Weights of a small contrastive image-text model: 4.37M parameters.
Rows from block 7 of the image encoder, named by matrix and row number. Each number is 500 + 50 x the weight over its row's rms, rounded and kept within 0 to 999. All counts start at 0. Numbers have three digits each.
# fc2: squeeze-excite expand (encoder.blocks.7.se.fc2.weight, 384x48), inputs 0-47
fc2.1:469510504500477493501468473486517541477559511535508507493524494477556486495388434473479517533448477548413527501534490600409479543528465331473365
fc2.2:432549493519513503482518503532492425403470498515524533472510475486480535466434528518485532599483465447459493493521465516391487483496505311520375
fc2.3:412577452531513489505476541525510430384533461522472500506468519485469503491433475472476514571484485492367526471501427496347512502524513496496382
fc2.4:459502533502497542493492490512488607445460492526459480496473480529577486519580458506511521520483487527522475484480511534398494504479485696505343
fc2.5:456499461457450444493471451477538543374456511458476470533501519499630485453568503480456474490470455485472488543495497540378502485454451375543412
fc2.6:471630517495490502538510468485526627537512517457482475480496544569530520493616476493511540502541504420319538474508462517538513516508517434485543
fc2.7:475532518476500538531469493516514398421495481485471477531471510478526518495347457474517521558427521511406466512495538484426492504469526402533339
fc2.8:462518537522531461483494514530498579442526523521451462495524487573585460519699434473493470476602505452422495540487521498524515535466481591528549
fc2.9:478413527455494466490512485497536422529536484462506542541525506335323543455419523533465545557486502544498488539530473514437494496479538537540481
fc2.10:412511502486489503486507508496506413385479490482513504519494505423442515499449482488518484523432505475401481477513483535504485503485478363510304
fc2.11:534490511532465451479506530507477549430503462476523513463505528453559463474490408487472516535589482425381458529498541463505537487468499357524346
fc2.12:423553508516505530497508502477510381421499499515491499477514471443450491518433470511520517520415500507393500492490477530405504484508480407515312
fc2.13:525474522509485492515500481514507454515484500506509497494505494459443514507494507484511508519505492477509517486512503497390506497514493790510600
fc2.14:514523539521498482526499491507486441495524501524546525521510472491462518495524479527496480494554497508467514509503482492431476484516511222513378
fc2.15:412523489493510486492500488514486431401498503508484501506519502426430500517462480487491507542444493468436500497489496545496496490503503317503309
fc2.16:413441468505534471484538497549466522548512505533523547513492531527398530449380470547462548471567522415375482523450488449481462489464513626489448
fc2.17:507557500494494492479516513482478420421494492508511499485508535575678513488458520498491502514383514579643509481491497491486477514479503572512386
fc2.18:527398507518528515522530479518510415559504482521497470521503446451405522484383665477506485519436478492407518472516479478458494494508489602484583
fc2.19:450548440497504485531470467519470432425489507501492470505489435523598498478391474466500477496440485494467486504517557523359502444466524511505320
fc2.20:404550483495490518509513491493493486414489483526523514491510526502436475525429449505501484495404521556427523516510504535523497473489495485517252
fc2.21:427521475498490519520508522490487406408493506508477491517505494470439508504360476510488483514461492491405519514511500556440485490506511410479298
fc2.22:448526490499498489502488515497513427406506508497515508490509456435447501514408467487488508542440495497379500513515511526459499499487503371497294
fc2.23:497569502479511501504514504512501548464492485496515489480514512544599489490540431485505481486486508542441497483494517458557520510481490228490434
fc2.24:471508480484483516502521502520499375449485522498478478509519504448460499480444503490514516530463495489447500484519442536441497480515510256515381
fc2.25:571596514481473468520501482512516559457503496491483475504506480609671513501629477528535522506475482600520496458468555519568520463499516530499404
fc2.26:500596474478479510479481489483495554435488478516519509511494505570617510508564414513493491466492513497387518500514539461633502497490518327505449
fc2.27:525441515488494511491482489517523389507530502494550479511512493479477499523456455498481510472518513496417474488477486476533482488500495222503454
fc2.28:531382456532489473485495501519475399542484475522451535508538468451376536524385609528537475535490483476456522469470461546364477498463479478468512
fc2.29:476538378476509515473505493503474458430480514525465522504494485508526493526474407482475498566370486556360510496496463562505471478496518560475346
fc2.30:477557494517484467507507471469488621409514491475560479500476494549620496471520409496486479476490511591386514465497536482532477507496480331507468
fc2.31:527555521483493505489478484521493604536505503529500526474527542562620511483584452514480528479453483511607514494486501468480496471523480719526532
fc2.32:493562496490505487509485493509489565497499501500497489492483538552619499493575433494498518467532515468410484519503529491518501488517495749509577
fc2.33:427503576529522526476527500515500490434492504514501514525494551422346489514512443481519482595411508422400494512477544507486500511527493430528358
fc2.34:501640506508491539487487527479478563474490488520496512510521463554609501474633339519476511543550478501483494496526588474418511511509503586516484
fc2.35:402550545485503498492520491491507555423481512481519527478495520429466478496489401475518501574464476474417521501527463534291503508508492538522394
fc2.36:478542528515525495526522515531485431486522483517505510514488539448472513516373450525482501488559499408357505514496449491351505506531505357493445
fc2.37:405519436531525492519515494466529431384491491520515483470497515433492499489441476488498520531473475511449498489490544489555525497507490492492252
fc2.38:409526537507497465505466472519508477457469474468471486497469548382438471464405497523474524525525530395458519463518442548432513529474480382528352
fc2.39:522390505495502519482477489487489476533512521511491491528475523459362521479362539518498516510493496463495474502488502536389514478508501704488507
fc2.40:435520485517485510493507485487502456438485515497499491487498482435427501500419477487491508525425488474389493497498488539487490502511489372489272
fc2.41:604444519541537481517525479496486362480537520470466488485462409562373544506404519498516492447550515422469461479502461563486488512536469395541500
fc2.42:498502534466534504533475531521503256450507499477512515484530522526538510494596441523511503522493525454472523536487438488414534454487475409536455
fc2.43:450440473485489516492491505515485528456507492511520512504489541476453482512439485485512515457490485507380501490495502527561507504498486338509274
fc2.44:522486522507488498493505514506494488551515488507532509511484524478443515500392508485517508483485495513450516512512474499621519495516512233503425
fc2.45:491474467483470492518523501469485386544503484508491535475504533509451514514421471515506484480500533474413529502532476514520498511495487233487457
fc2.46:482576465508501513489510487499487555422494490488495507494498489517601500509609413512505493444486504503255505505491504482535491497491503576509524
fc2.47:466547481511504498498510501510487584423491514494520513494501491535612502497612468494512500448434487553325507494507498486564509502503490378494382
fc2.48:593412466495520536505506477465499406493449544552490474543502455403428542515337591516514501505536540492472484471529499526536485549473516617529475
fc2.49:477578469500506492501519505506503492415506519484514500487505482551584503495578418504493486486482519522457481509496560569379511450492490660487340
fc2.50:465432548509518525515510531474471415439519503530481517467535520433436516536347474532466505542545511503426496480536519468608532509504482347470424
fc2.51:433531510484512505485524481483493358454481480508461522508480503418460505481472560493490476557397491507489493486521475571409502466508490518483294
fc2.52:522497486501522485495521522473481472521509523494497494484506504522484527470506502475515529574468491415584519497497500489313487488477499720504432
fc2.53:453490506517492474474506510505496582518489485471472471484529500389296504519432512484515500521577486413454516498471435568449503473521483485476382
fc2.54:538533516474480480501482492510490570497518475518505521525490475600679522529617511493516479538459486519640500520508561485577481506520493427529408
fc2.55:470496560519479498490516503505502555480490472516535483514502457474476473475401534497502504496477521436510479486474478506315514483485527723494504
fc2.56:410454467515510500535526530485535314494480506482510531538537456419490511521466554522499483486503495518337491482480494600577463526487529522466449
fc2.57:470539482480511492499484477481516448421488496486481481483518520437436522488421478482490475596491469440414474510502469507504481535509518298482353
fc2.58:523553506493497496492498515497485515502510510505481487493487520553567511509526577496510500445465482503545514501499550500321482485498518740494510
fc2.59:419525495474480481477523535474493507465513533490508523479498486387471469503473541464465516571385467480567495505523490600443493484503527615481322
fc2.60:485566473510508517471508516479513738490530500512455495529527508492491470495572446496512476457495487499553506528518477534490467480514512614532367
fc2.61:525511458484487491479476521512520512480485520502509488519506483559605494489601510489478492469423505540560505500492512486368513514481481737498508
fc2.62:435565566480526537493470473484477643477480478489485483473476513443387494531508410482486474586442492424494486520524464536384491495521524388501434
fc2.63:470511453471496456496518470511518641520466475476513513526511550460540518470567522523471492499525528509648522492526476620466523496508520679517471
fc2.64:518435516478476507477473482502497533531498509489480488472487536491391491494439536474520490513547484497530502495491508523428503477512483769486580
fc2.65:394517442491527534531518486469472457427488475468508532510510499466425526518371472504510523516426476434410469486518487518452481544495521371471357
fc2.66:509453510491486536502476469478511340492524490515516484531477488534400505482388513524510503569483474462544494530515456426518482485482480696532467
fc2.67:468556488506493477504485521505507381389481479487478502487500437440420518509455491498472507580510480410428524484471506526533525498504494352470352
fc2.68:526507523500518530507478516489509551478525495473466473483486511528572523510547503497529501533432519586670486524489516452556506510506511724506482
fc2.69:426513519527511517504492483516506391388497523480498476505506552437363486517545512471471525608508534430461500467493467540397467508516525440532377
fc2.70:520485492510509503490512515502497555495502488488490504513505478494461518496576561516491488483505506468527492518508480513436495513508491796494586
fc2.71:379511435496470488476488531495534391399467524500492480465493487436451482504495573527509495490389478476439474536505504541441500502503494506471318
fc2.72:510487514490507530506521492476480441549483482507523519520513523440397516485481526523524515540519499469503477488525459543409500489483512773496493
fc2.73:489634575524529451529489464472533437452530482515487496455536510529581520481549456488523474532446492501376530478498491551422506453458538555511342
fc2.74:425480509516501500516477523487517380492495489479496479487523536434492511493428504492507514547443488494404492522476485532456519519505515300502344
fc2.75:452522528529492479529518508499510330467499528487490520504535551448357504522347495507512515587518510452476518521512421486448492477481468572532455
fc2.76:542514476512527514497471472481482377470517478508495474503523501601686499525441533513474493450407523555606513493486567463522511481478506598510459
fc2.77:473518492474526519506493497481482463437476493515491476499507497511485526516515557478520500526454506524555493508492453528404519468519518759522375
fc2.78:487386542508515510517486508476511502484499525482508498486516444406360518521393469512508479598554487367400497479521501516395502472513520541497474
fc2.79:405501534515505493516512480504500419505497487483480523475476492421407500521461498492497483525364478520337480486510491535429512493512480472511336
fc2.80:491557494504503499502510500491508593477501487494502492489493522505575512492603448496504497478446490550464512489514457479598490497507514261500399
fc2.81:476587537466483535498501477485514321398497498487481481493467497517470536503405435527514521547476513415562525492477528502509479529529470404505371
fc2.82:485640489518481509505504503497503617401495525500507512495483561563573514499640413515495517502455499524347493494487484470536484514520487556495525
fc2.83:424593482507451515522543450511453366499441486487489525495492466447555504501507488525469449506432531583592510450520554530431461443488496650520471
fc2.84:476610456477486545529489481495492582440499523483513505486518492509496483480578512527506497519445499549619476470502439590370475510477529614490372
fc2.85:544394528508520484470506477473491451529477481513516520483502555480355526495459570520489478518510476505489490494477472499425487506527512727490565
fc2.86:530482570523494499473513472483494496538520480511485522496491551459486498483396455513513494545523514429513512479519463507434484455493475749499603
fc2.87:455480479504503483493484506487498425442512500519522509505501489407402496508473502517486488453439493475372494510491474511463489515506507342507312
fc2.88:526341560530527497539540469472519551582536496463509493539519499410408494513410619513517515464506496463574487464462508539416518528524466502465578
fc2.89:480580520497502510501507509489518544472523503507520519503519443517575490484608410516496509542498505483518493495498514459328516477483482692508426
fc2.90:413559460479476481524499505486489494438486455541480483480457544418450485456612488533545462443443457515443483506538453575536498517480515508503301
fc2.91:435518472512527517468517532491528446394473511506521515520518487520462474466377491492529483466387499437427521511529474553513514528527493433506302
fc2.92:483422509506485529478497510521512549527497489504496484494477512453417513502426522509482498493513499458545495492523517529412497503519495770497569
fc2.93:451445531496526527478500495516503694466458469475526479523523550451443529473392501524472503568482510456395469507496441555447493541516531576469422
fc2.94:433541566537516526444538515538514581426493449532460465530463585495494518492467494462469487506366517455506449521482466494376527485537554619450580
fc2.95:473464488517492488501490494510508307524510511514493491516507506459455515501437500503497493552532484498470489498493460473483500503502488255481456
fc2.96:455505504474508483500525511478478441452509522489512511521510483358376500494421387512498490567526526487463487498505458526464475491513483577498314
fc2.97:547542491514492554533512527482456433365502547490532453471464546500518548533574546524489521522489493514402465472505466489320490501483455611531545
fc2.98:429473520489519514518478498515480395436481520501509517497519552473457485504460461504497490559450499452462492514515496493533479521504522256479383
fc2.99:485469456522451440505485505510476478418517504531510498523500447420515506496585500502468503514414523549375499546469533555576498536472459475472305
fc2.100:605454572516495478514493482517504648620487516492517484516481520520481491503456522492494495452538518527535510496491523470491511501484511504487723
fc2.101:551463456521529532537480498511517564509460520530522478502467539555525464516561498465479475453493516475453469471528571475472499468510508735514630
fc2.102:554554422519474502493470510516503656426483490527502510527508502509646526503551443529510535527477475520539498492524474591607512463491499371491481
fc2.103:562514494500486505474518496499485478561505512513505496473474517596575522511563454524482508526537500536475514523518556473474497479516492359522735
fc2.104:463521423477467468506537495551452502447515550459465505442495509519567555543616434445510480549605521503500526538489629474594557510481474387509525
fc2.105:535433489486511525501504523493504613509504502523455519510502500509455492496477553483523514481520494487571477507489508549550514513477504750521620
fc2.106:465611497499496508493504516495489514463499513485499489516493444543597519523541469491516521479416510506595514507492582522294488458496508610515437
fc2.107:584541441502501467517529487498503604560471486525507500472489520546582514505615414497513498542497510500517494498475494523408508468480494705482547
fc2.108:520607483481480483508523481507491584424486481496529518514518588544611505507496423478509489487461501533504504487490532483540509492522494279477423
fc2.109:496475502494480494501495479493491626536502521502499524522516512483393484490485431511495501545616501420538509525527468491580526475502491716504538
fc2.110:425541499517506503483492484492519515449492496482523500483483521432416492507425504513486505502444479487404507480507506533459498504504502331501291
fc2.111:532561535465534517494536471499468635529513465505498519475462552651583509527510504493504543429525467475397491524502495566543528451488454429520618
fc2.112:525497505488484491497521516500521530512499511490472488489516496547521490488493486485484509479484521495512509483509544508475500470496509791519646
fc2.113:501595473495497500504508505505486436463482485497502499482485505582565487515672370507501485545522497530479503494513542513347482464486507617515507
fc2.114:495557504508495494513514511487491426475490494488523511501487503548581505509584460501513511476501498498436485497491518495426515500492489218505506
fc2.115:507562474491532527498463455455454483439512524496468480487539416478379490506462532474454540519430486518461476510486548565425539523537547583536314
fc2.116:532593513516519484484489481497504548468514518484487486508487531558646495485552419483483501509531492492402492510495554462480497494498510720497563
fc2.117:422543507518480487528488535503479456314490470482523491465468516536616504466599509509530497549431499527465524531492454532357517546474509534503457
fc2.118:484601481517471485522519514489492635440512527497553494529472565516608522489522435481482513515469488533473467497497512482495476490517472292531423
fc2.119:453586435526542456486536475491477548405480545460480516491476451491466523521666472482543451478453471518415551525481493551436500471525498415550391
fc2.120:562522411502506484490492510485487490504481500524484462467521418477566525484581540509477489603422488538575537541510506472483494450488537658486655
fc2.121:418459415470532479492487471483530472401493529521508533483494520453593501476486500482527486507438496616511474530527528490573519468533484397474318
fc2.122:472497603542450458521525457476508525539493515541549542543457440558432547496623514507533545496568531544575498499545533529323487497450542488535528
fc2.123:489407508483475522500525513482533501555489485521453524470520517443419485483420591497470470502537519477494505470482526539519496498495497735515604
fc2.124:478543472475492468516476542484528541395503506481530513504512422460580485488646509465472463497448531510454487495458563493487487448495500339496369
fc2.125:514471545479532516494512492488511458538503481531463477509490524407376487475292503506530522560522480474604473503495493503447535524494491376523480
fc2.126:451477511531475484477529520496489400461466502527502505503523471511434489530511507472499509472396484531488525510482471609531485494493524477525250
fc2.127:526508481488486488508487490489496648547513516493509503500502544600570510489506473490502508480540486473478509486497531485618489503492504706505618
fc2.128:518525477497517526531473510517534644552499510528513534471470584623540480508526522470520529508555503545665475467476489524466532551532497394517583
fc2.129:399537576455456521524456532467478486414453500522488501514463504449553496526526491515524497571485485502460455520465485522428518501496477535499266
fc2.130:457454480487532498511536510470534497499468541497490469502519494465397539527453567505529515483448517460446504541531495545541528522487487714480349
fc2.131:543611478484516515482495515520521442454494519485500498512487519624685496506587376501486515453529500501402498498499587469497484488505492488480538
fc2.132:407502456481497523483503490481511384390490517503486495509501497432398516522527519487500491530434484456420518486493516568363479509515478500517343
fc2.133:471427491485470475535533494473482454528525470529470504500531479471381506482361564502538509445480501506472533464475527474346464508489508653501554
fc2.134:554532522485491517510495494492518548563507482508525509495516530505547483521516439504506499519662493345327492491504530495462480518502496493489623
fc2.135:462529471492518492496505525520490610457519480495506487491485443565641507476624431482485502514441484561601518513489552550419511499516490381480421
fc2.136:515550472492517496491513508511493541480497501497483493491509490537630519491599450490514500472452508483495483504489594498357505485507506711494438
fc2.137:429527460496497506511506503492507433431490486512476510510511478500545512498583491487497507459436498554447489496501515557531489497516497307506305
fc2.138:517521436475518534528479473509503475517518515484486507472528532562560505480652543512499501491534477485526534478494560425468495539489534706483616
fc2.139:391500454491513479475518481517472427432518535499477512508507452477430493507404495472521471512468501492389483473497452569379492478470517346478404
fc2.140:505570460464519520513462481468471557483512475463514520475509476553659471512400473539496463485520467469374470478467581517365481481518483559515421
fc2.141:442514405474502520519497520514522489447493503476491504511516467496491519478450475483531469569397490527549474519514503568480509518526506246523447
fc2.142:454518504493483496523512500522510361401502482482509487498513503437435497522488470486484507548413498468430501479485461549434502504478501386512307
fc2.143:534554493487491518511517487516495643503503490492495482511511481544505488484501466496512492501533495504584515484497506444560511509510496771512505
fc2.144:469540517525481484526485521495522500500496504525517522500491523508488489507476470517478495509471522489470517512484500518514481514494500189474411
fc2.145:459524525477487507475515511502495402457489496491498495513518477407473500520521421488491482541429511478365498497483525537359489508504510346477383
fc2.146:446501520524520518496481515503521363425474524497509476488472481393368516496524525512519497519477496424392491515475444486444523513505471473496334
fc2.147:530385551492484516482482509499468364602488481533506524526512490394387513515435611524485476510492532429421519469489433503547511464511521554511531
fc2.148:488502408520509500468515530495487681434496524469507486486479482588563467487579467504476519432433479564346530492487501456502497500493487553471445
fc2.149:543477451492504485484499497476519511524477480488507477493476500492404516491462550477507477509513477464493485510507499466343495466507490704512658
fc2.150:386553429510494459535491532528511336445502513500508505490526531455457519522476510497481523508439464490453473537508478536488488459527478349486365
fc2.151:451466463498471472490486522505506438469477528476564512473542493510462468502491498482520484449360477498456487536486534514419539514507518299532366
fc2.152:449532529515486517485512515506521472488519479498525496480523522408448500507456508506503478522564498551443495517524478471441510523488495232503413
fc2.153:556499521467535515527540519461532429544487531495498521481519552468446523515457520465538539445618478478533534468518494450559539506498529267528522
fc2.154:506472488488505483516492509483495454442516497476522498507485501478493489513404509504503508497490508539418479509515529528501511474491493220518401
fc2.155:486429474478532480486500519488466407503476535495480503500532453471365484521429519511481499524491468521439512500497456585461527474518464715528437
fc2.156:439529495480511495504517481515518481403490509503488482487514488387421480485512453503500514567427483462385518510494492555438520501488482373491324
fc2.157:408475502502491525501507482503515442409502489488521483495512474413422513515530460510509495551405473432447512498513551568489496495517524496500275
fc2.158:516392544479477508504523513520474514543512515483503510530500439453328480513396608497479513560511470470551507500527426479601522477495518588480576
fc2.159:443582476486495513496486488497510583387509512516482511495505531507629509491639421493513479451461482493335503500512532503411479501522517497487454
fc2.160:566522550506485517493490477499485500585506506489481510509478532540525478488471513483508500450568479471578488477510500450586475499489487306516683
fc2.161:399425520521530468467530510495489509426533488475470523475487517350404524492398508476483493595495474504514526532525493614440489509502514415529409
fc2.162:418519511493525515509510496474513486403485499468517518518475457498485503471545459469519483537471483488356529492515478525458504528475517382482283
fc2.163:436547510485517500487491500515497398440517517494496500511506453451418504485465479520493487500416517465412477475484485523465509500491490318486325
fc2.164:537583448478479490476476529473529607477512514525481476497520458562623517475632445474496500516639477564624489512481481463471507535487521552511481
fc2.165:268534580476529458518541486483498526466482509472518539479521535516389483483503494462461482560417489524483514465496513504557479513485510473544403
fc2.166:449510475529524527508499502490519438442483481497526530486513479441517524503393471499525483558443477498407506510510520534457484477494482302473339
fc2.167:384501487522479501500485503517517370402509496513484509499504468396415486503485478491512501640514518468451475493525456547550510506480491410514370
fc2.168:441480499505479485510493488496504377390484487519503496504517505474441510501529481513515516547487488470391492519492496559442509488493507292514379
fc2.169:519514527497519483490525492505497573511499529513487476498481512480464475498358525480521479488429490507428513471472462566473480528484477300477346
fc2.170:535500531510513484517483517511516428493500477492542530479478474493470493507402537495520529459468505430451492473513490451469491480510482226500454
fc2.171:419422409469514517476527516466469379521452509520475484492493474453416517502453629511464498486430527559410518486482522505573488513483467601490408
fc2.172:467576544497469494509501525525503496466467520515488469489515542392427471495341506501528471590488504456473508508507453523488523509531493347523364
fc2.173:454522549477533512511506490499503467488480497502449518519514462383331509467511561492537474540488525371452491521482521533365479503508530609506456
fc2.174:496538517480527538476534493467493530584475475522516486513501580554512511478582555537511541431475509537689535481534532524479492483498525632508617
fc2.175:504449524519527478512473520471479442525501517504527471518533478460434479477465570479491518464539517451418493527518485519477486468512513227527489
fc2.176:486450528492517504478514476489499428485531515518543521471531533451416494512447495490472504609526512387615481484516462451335484507491498372502455
fc2.177:461544542478493463476526464512482497409530525533494502512524487531541501502550498516464474456448488548356464517477535556513468494501518310469368
fc2.178:514394504476531492501521531497530531561497468514432523495474522473330501500390637492507468550505502439515488492481460478559523482466466589475579
fc2.179:367484491522519483525499517477523578463502518499522476503483492471532491472580507475523479501394478517354473527524489515515478484491509357480354
fc2.180:507422488506486523515483493515492394554489502489534501493485467408395495489427556522485486523504477455399491506498483487573494510488517287490528
fc2.181:514431467471489527513511475502480488484501467527505528466539512406554531510438534501513494578440538477600481477472478459433485454509529675477650
fc2.182:470561474465510506466504481468539483502505466450564450500514547437428521485485475510457493450500472483403456476483498437498514516546486259545471
fc2.183:501567506495508501488507484493509562476487483492499490493515496546588502504624434492510480457509514494315516485504536495464498516498511698503486
fc2.184:361568453517522480482521511490510354435510482508499492512495493462366496479486505516510502527419522496435506488509482524421521486511485472485347
fc2.185:577513375466500496531467463509477533491506487463506505470476477508497464464578458472492479514492465606393469536492467438685484512528530569489562
fc2.186:489460573545507476542479480539479510525470465498520460546500476379436518497506538506473533524554488472393495482468370555352521487513542490464388
fc2.187:508529480503483495493502510488525513482496477517471500515502445459558512519597466512517496468502506474374498476515542507291518516520479671490525
fc2.188:584529535520507480480504508495516457657485480477528519482498486535292486505550558527474471426451467445448482489507462446503510461505522430520508
fc2.189:431512497483493472489511542474529460462478477537567509487533513400431521539424518491509536540473462517401497478537537502512485514481476352467317
fc2.190:514358457522504465501530520520482535434507498524491500483517536442410540532448595538509509520471533452420468507469499507315468520473507581496553
fc2.191:545390503487502519497462477495477558554518465511462475528469483493417463499515569514512480493505526505576494533478493458406496469503472711494607
fc2.192:540460515476475469474514525522509480541478517481494529530469496477487503507451489471488501583576481467581514526501562477421512493508517712479655
fc2.193:386490500509482521487506505516514428417508494486505481480521497388408500499486485501480520556460480457406499503504517544432502520484493381516321
fc2.194:450541474471483462475528493495529432387501517469523506496525501499481520507664443505469495502463499448410495499484499602460484473469468367528389
fc2.195:503445505521511506500491494487480446578479486485466487480520494470398486514415568482505496559534488475566521518489500485476488511482483706506659
fc2.196:434476558502477482479486500512507636527478523518499480486523545379385520508430517517512515543549483427338509519514452513493511533493512392506506
fc2.197:478503382502498501482481474474509356518518496509505507486490549427504504508367527505483490510403482506403498493480583488401473495496517382473551
fc2.198:569520502484532507507522473502517358454509513529485499473476498490491532476373488519531466468487501550457504522522511546451531496523529270502497
fc2.199:426350547479510495483477520496497412466516509488474510488487509469406519493340510504496501569499523535560512511494460575527481513513512492478352
fc2.200:507523403463465521539479524490546543418437478517540539484513462492476523542546399525529515549511500479406472506545489516681540550541526409538551
fc2.201:438583525486507493505481497485510547465511504483519493495482485573534480504616497524524501523451496553705511489494463463442522497508488348495445
fc2.202:360514454505512487501502501508492443360516488511517492485486471468426521488475497499510522549431489454444516518504548546401516503502485413520330
fc2.203:522516495488495481511484501486494508552511517506513498491510477491485493506462564486509519511490514475758506496483514518526517521501485322507425
fc2.204:490471462486493472502521485508513433458497486509517502484490492511630516488365525501489487526459495549510486498511507546471512499484490319510325
fc2.205:558575493518499494496485513492495559492512497521516519503481499584612481494473493497508481529517512505738498509479489497521506518483498368513419
fc2.206:474544547524503526495490486502517517474519481468527468520493517398413465473427431490517487488541483484463478516509441489314508524497492334498419
fc2.207:524550505516494514481475524488507514518502490511504501488505514563591508517607541524524524501370502579709511478511511535514504508478505414517407
fc2.208:466539437484501506521482486515482335444518482495488510489506441434423482488504485476487512490534505485353479508480503579658507481518503460508417
fc2.209:413620476488505525481499521519485640415500481510530491482473526485531506481665421485510508556448525501427485486468513548440472443504483547491436
fc2.210:480537545517518464532510491516544649628502515525454494513507563492369456516552477482480457508581531488464526475524441553598456545507476493501592
fc2.211:562647519467501491517470487519530594497537520534492501476494465568617485519462521517507499471501514529683536539468434420515469527517494507524442
fc2.212:405493400488478488504509508490488436421490472504504497522510485503446473481470443504492530517519513526327511482485487531317490487514530413487446
fc2.213:522455478464478478488535517542534334468532541539568494536455527527498466487470472543479462568488503471380477491506462518445481450483528331506439
fc2.214:450522535519447488486523477518556410513449521555496448515531513476480537526501586526487538434537454413340494487457472503427472466521489596529379
fc2.215:510512505487501511478502487513474412392505502512487526522476513593537487510370483499508506507401486566494497520503493491516498534503502309498376
fc2.216:495538528486495502518498515504484463460524485507493510511505507543582513508432500493487493513431501518592511496492494479607504510515515262508374
fc2.217:491404489511487503494479505484502376498500485512497499503493502443422483501333577482517521516457493536488487493496457549513516516511495373484346
fc2.218:384488555527537504482529461503502495415517471525508480466477551382346469482528471505514494490515501413444515513475475537560467529496544478529354
fc2.219:480480438534484480479491490483475440402483516511505493487534503454413521524550490500497506531467532440345503476491533585434521513525488351486375
fc2.220:442513543485498487517522501525504286435505485483500506513520498440408492524526478497493476532465499475378504523475465489427492482502513383497412
fc2.221:389527463504496498490496508499511388404503495490514515499489499458457486486452448513502485586474504484376511508512461517393491498484500377515357
fc2.222:399540521487500482511486484519517395379518512493486515497511504413451521502464503501517495515426494477394513503490507527457480502501499389490316
fc2.223:491457471464493469504537510510459640538529495475465490493484531424396499533421543514459513528497486489502505513505473579604539492539493687529478
fc2.224:422546465498503490471489525507532490481487491510500477484486526507439480474481459485513487509461486520295526519507474528454474505512506367520326
fc2.225:424495504489513512513487503488513369450493513511515515499507540467428496514496483485494508523452508508428493491493466536426510504487500324495310
fc2.226:539484540481534500512547494512458441480496539453546454531544474429480457473491581469505525452499527482412477487522480566287496537477528430498595
fc2.227:481491589479523516469478464466515502445509528499508510530510482464394534499390519476466476486536467472407497486501491552459494479480518354476319
fc2.228:407525517519520522506487488489497463440479489501505483488512482453400501499467443495482480514403520449390478479480520544464515493490500433490276
fc2.229:413555497494463528478499497517477530398513522489488491462455497420585457506439438509480475486464464494376516506462608539428509546523533482487347
fc2.230:486458553540514526489464464526477362494513471481530509521498512562479507526450516532529545504527473493493476490537494478388536474455504273511447
fc2.231:383516486481502494518501506507509463418513486505513496499520518407470492497470489513485514517507480490426502518480497578431520482518500293502350
fc2.232:415561533514509484484491485512493453439475479493475496506507447406423514507398471491518507569486482419401479477486535657400493498502503439505417
fc2.233:476453504533539471469535471501459403443498524459518475473503537456517538485470444495510534487398493573311518521472524563433533517483518451527379
fc2.234:474584494527533466474463527524517524470491485500492502529472433456445484486507457524487516484521480503345533508534488510566503538477472269509469
fc2.235:555411430505494543559448500524545419583530517548497467452445455460487509479553551497553459508489537627512489519451470429540513477540527629556570
fc2.236:426528481533528519488490498531472446453513491480536530471507462445414482508560443479519496535580512479421494483515506495398532499527516276524458
fc2.237:501502516488485493489495504502492484499494520485507492505495481528523512519440565516502486549462493525674501483518496522531493534496487262484387
fc2.238:505586507528498476519528466481527567514474506532480485504487523532472478485561485499519502491592512483289492532531510501395490489517522490487658
fc2.239:421512469474494515510517492477515404455481514492502524486474494502459528483360497480528529547446474558469482475523461541453472519499526366482311
fc2.240:404469459525491513510509515475507384412519521522490525508486456462395489475429502515519482567442493503433501522500510483480490501510521372494324
fc2.241:441496487471498504477525500513488423452502497481499497518522474439390483508531500517522516526511493450544478473493550534478479464483513730505360
fc2.242:545345452513470501459524516517524528528469523537480492478541528458421460460287534541481532511499487482545471496534444512536524469491469549519435
fc2.243:447505521482486514477515483502484491410496519484490516511517458406424491512498519520497491567499478454352483479523475546466521498518493335509340
fc2.244:470356445470512527509466484468492510453472529485450479479478470460376521528518610535496493537431518513583477468490425542453466474497511631535429
fc2.245:562475475518517509490514500482510413571513518501501502500499501512433491508422601491508517461456509557435509502499459453600491516499518270518499
fc2.246:496431479487506493499487494490487495538511517493500509505496507464405511500487513515489496526481510450476497508508496535421491501502510796514536
fc2.247:542403522490477499478487523491503478514502522498468523478508494459423504508354507506489524545543474461615501491511512498571487516526518685476612
fc2.248:545462497498504492514490492512484459542505492485479480486474470466390488505400560521476521517487512472542483501489519469440495505505477761513559
fc2.249:395594518492483501513499492496512445402492526498517511484488499428502524522517463485496517585473506528353525475479453510335507495499489399481435